python train.py --arch="coatnet" --model="image embedding model" --train_examples=97500 --crop_scale_min=0.8 --horizontal_flip=false --embedding_dim=192 --mlp_ratio=3 --parallel_block=false --am_softmax_margin=0.3 --init="trunc_normal_002" --grad_clip=0.5 --gradient_centralization=true --batch_size=256 --final_lr_fraction=0
Rows from block 5 of a small image embedding model, named by matrix and row number. Rows with one number belong to one channel. Each number is 500 + 50 x the weight over its row's rms, rounded and kept within 0 to 999. All counts start at 0. Numbers have three digits each. After the name is the row's rms in percent of the matrix's.
Before each channel's rows are labels from the 100 images, of 14848, where the channel reaches its highest value: "strongest on" is what is common among them. Only what is clearly more common there than usual is listed. The data: flat shapes of many kinds, plain or patterned, on busy backdrops. In brackets: how many of the 100.
# convs0: expand pointwise conv (model.blocks.5.convs.0.weight, 384x96x1x1), inputs 48-95
# convs2: project pointwise conv (model.blocks.5.convs.2.weight, 96x384x1x1, transposed), outputs 48-95

strongest on: count: two (43)
convs0.157 115:498513547470414627502464525484557452484511543466482532488500463549450310542564508643600523448432507498505495476467454431529534513505462444544564
convs2.157 113:591462563437491473505542504494468483555387471490554426581439427483446489586551534512610422550438529494484473560559524575428512533509493569484482

strongest on: count: two (56); flower (44); largest shape: flower (25)
convs0.176 096:529457497515511414555492439504464555489439453502450557486527382484451566413464522407560487551488534478496549477511532527529514546516509485364498
convs2.176 112:488479518410497459468484510548529487554485447488558490618487450552473462665491439540627532450447494480503481600490482507397554571436488551545507

strongest on: count: five (44)
convs0.301 103:475499501537545384574516496521512548467541474492407517441541465459488492430473475465473531454526519527499568465493550516484519482514440508437508
convs2.301 129:575410472574524496512528458498404522512436432507541433499391478529490589455457597474488436613506554435517543553552578563519523502591620540408551

strongest on: flower (45); count: three (41); cross (36)
convs0.270 094:466541448516507441575442481562506573512463511577415518443547405477516450522499487490518539454470530523443578382417528488397516558534443489548533
convs2.270 065:530440569478470574453510434445414426477478512531514512511438558497402548545531503564527471530550516466575405581504510547537571491506565485493476

strongest on: count: four (46); flower (34); star (32); hexagon (31)
convs0.13 107:508532509546648436511547500522465492480457521556465454517526406483504537424501490457514502537524507548480496431527603520470442455528501554439453
convs2.13 100:458495468498481468544489526547567594490531512509520580524517447505524448530436468464506542465449451519443503471447426427524419553456508448531508

strongest on: ring (36); largest shape: ring (29)
convs0.353 111:526396590531548539437571463514512430551567529464545465556542511446478509491568575551570439487440495486482387551553400555512511387535469520536438
convs2.353 098:512494451512616524508585531477515466534520508416542438373510574456593582454475541473385404526549531458502449457570534575530467335546521533470509

strongest on: count: three (49)
convs0.17 091:458406559548578549411533457519471427520517562543542503535485543474479543546570516556603429456475521451486352568518433600478526368515534537543495
convs2.17 078:538468410491633490450610534508520501567495542452577512414489533450449564490507523486494415535517468477454429500564494595598518407550571505471476

strongest on: count: three (44)
convs0.173 095:533464519446519443611437510560489566402545481517417540532548450489488479384429541479517525460489518529500529415495534512514499552574448468484504
convs2.173 106:519449431564475423502500483484435506534400475565555443571413421528451519403455542452564501569503543481516554548464552543440525641517609548497521

strongest on: flower (32)
convs0.244 098:472468518482439475582442528538537632370495478471425560482541424503511484441420523424456518483423554528500575457516555478525530587538500518409510
convs2.244 109:520447446504511410514529533549502540569423453531558454602435378559514474501454496464595521523406486488438554548492514514403493625481548564521503

strongest on: flower (40); star (32); cross (32)
convs0.237 094:478513469529587411601478468560523512579495417507360569419535402470429575457457529400516491453526537523502545429470512517498545480518515422510497
convs2.237 105:434493462505439438485446460542481571501467435599510562581468419561441491587442445463602577511465499479424563570460512491458498577490557502473599

strongest on: frame (31)
convs0.112 095:528528541389496557488502482402481539506561563451476491475522497577575468531500513504488463564501530384627466555539494547488463438503475526521449
convs2.112 074:426542390437476443471450466511534562503513543575510622527476440547465456563442426427510563493508467484467505526441467405512473566445572453545478

strongest on: count: five (80); teal shape (50); flower (32)
convs0.320 097:534640557475580473515479508537488460498515578555476450503545539483501465497529470492462541449567483561589472385426522470470499426478399412573412
convs2.320 112:566530583403481551480498527464504422515514564421488505554540554459448433581594448583529494465487510548592401536486474488451561498448415502556412

strongest on: count: one (73)
convs0.257 093:478531513544548471593447464606480538469488472549387517489586481382493507475456489487458529507526470556504568422470537427508582491521419421499508
convs2.257 124:512506500491625509551585592579541468535506513401517469482569512447606449508509491501490453463427432534464479443551443487490494457481431487557462

strongest on: count: five (96); teal shape (47); ring (38); gear (35)
convs0.331 102:486521509564475490568464441635442507463527463501428508495549518342524493507477486492472544493548471643578503394441482457475489485514482458485489
convs2.331 085:463533437498507401503501520508511597469504516535487531482533429453498502472425462392457528489504470519422514477501499481504375482508483459531488

strongest on: count: four (43); count: five (39); cross (32)
convs0.172 099:489480519568536536583511476627489550523446452541421521418533465449479498474486529453564516508466505502548544389470518443551517483583455411500490
convs2.172 103:518505576452603540581573584602542468545489505426498455496573504453552453555523475532480470464433438544499472445568423491480504477470411497529468

strongest on: count: five (52); flower (36)
convs0.334 108:555497566521514457462518518520494464596528547460625407559498507525547459505548466574523489520532477519452495559487455535379453462452493496520380
convs2.334 099:531538601502429594488444436450462443456459535491439493481494531488370545499530515598530523518596526536604448509482533507571566473515471480486496

strongest on: count: two (45); flower (31)
convs0.205 097:523571529502474486586436464550454606467487482549484516506479412536449465442450487499546561486470524505526602388465569438528491576602506413442511
convs2.205 146:442457421553447452466467451507455557513465437564498542543449465563442538451424525448536565539507518459474583553465542498475479595515576526449579

strongest on: ring (47); largest shape: ring (43)
convs0.369 102:526493544508484532458506479438487454601524500466524346494457481534513460513621615560534397504507576422575487537487481531454538444502517564499435
convs2.369 106:418558440528502447526464482519539559465563540556431567452545490506550478429411423453427575453548463512480527453421473427491437511467500405536517

strongest on: count: three (45); count: four (43)
convs0.183 107:569485494539542404521507459473467457544443472435525450588527441490447467380503551487510463500466533506432569519557569528505531575557453574436489
convs2.183 095:477535594504422616449448473464480461447519560516433518441521578473497510507533496597447510475556524496545442485478479490557522409494467463530535

strongest on: ring (32); rhombus (31)
convs0.219 098:395465457572465537490540548486589456512480482492457490448467509438523497533546432526500544484502563532498466438438466466399515506483488583561552
convs2.219 064:450480551503397596396456484402488436461484463438432491430445585507464563473538493587516539517611552484525483515496589493523536435472544524455558

strongest on: count: three (53)
convs0.142 100:513499523520541415594465502522432539493483514496472501470525467484482528428522558480467469558530545539514552487532621562511516501566395506416499
convs2.142 157:605442502549548502540563502505431505535382451478548394501443475500508568459529603492489390594484537488527495531584548580482528511578537558438487

strongest on: count: three (46)
convs0.370 101:454541469512551392535491497516561536494508484509386511422564439493488476468468449440487547426511526496482582454491553499457535511521454510443516
convs2.370 120:543420486563484502498511450503419524501449431559532460516409500536472589486480584488526465611509558447499550583538575567489541529576609551408572

strongest on: count: three (47); count: two (41); star (32)
convs0.358 101:482520479506561368573472497515506574476501454499440497446506480499461510432475477383457490472489559501512595440535609529547506518510491473381510
convs2.358 143:576436512498538490477560486484451508554430433490550437543426480539501560535499583504522432590468561431485523579599565610478520503550541570428555

strongest on: count: three (48)
convs0.273 104:421481408530561373512506514532486511484544421517452589488492541499472602461368429379446535466591500503475544504490523494464548520521546501492549
convs2.273 097:541427492511586502496594510499485481570470414445590401477455508500573553453508564485508399537479538461459498526608527612472473444543547593467546

strongest on: ring (34); cross (32)
convs0.374 100:442530481534535435527466479529522589498501480514387556392567446475443488439456467461490541450509525484467567462461523497486571511542442448412498
convs2.374 110:529426492563477476515505450501425514505428423525542459525400466538463576472436569488535487600486549458507566575531584583486543552570602550393566

strongest on: count: one (92); ring (33); largest shape: ring (32); its colour: grey (28)
convs0.190 100:540396483486450490579498574505492529466389538501516510486461379536468501433512541476535481454488573532439560474520529534561466653537492574337540
convs2.190 127:470536498415551505512539580560598472569560531454560512539568521494560421557524417519525531422468419525496440479486408480433495499426471520596441

strongest on: count: three (50)
convs0.225 110:514506543534504480539537469518475533507475536540489495545538336453444526377511537452501461492426578546468548481526529505543482516560435493389507
convs2.225 115:420493511578458549457419420462464472403557531496459529415521558498530549509501513517457533482573526449515503506482527508601508425542498470471605

strongest on: ring (32)
convs0.181 105:505530511482548499374498492405487491589525522465557443537481478635466501497528520515516457511546507410468499601533525578445546525503524545530454
convs2.181 086:432570538439462459471405464483547554454545556558450601519516481515516442546458459482488582441525474489452497505400459446496444538440451446550511

strongest on: brown shape (45)
convs0.291 098:540527547520539553541488402518391502494487586522468518436502446486400475438518567545594511585484496451500464497514509523551503484631475461432497
convs2.291 068:543490574470520484631563554616511486533394492447490475514541479424449478568570476502520440487418458608493490443552439492479514484504445467492467

strongest on: ring (34)
convs0.194 095:559446505540492528519517427529444547472381583603512479485464474526521461505534613566595411467461427517592449505485437527494457459546495519543481
convs2.194 074:552527565454436535459475470399511416459522548506426474503493561533425501466545520567508491506522543488562502505474532515493564521472541496509432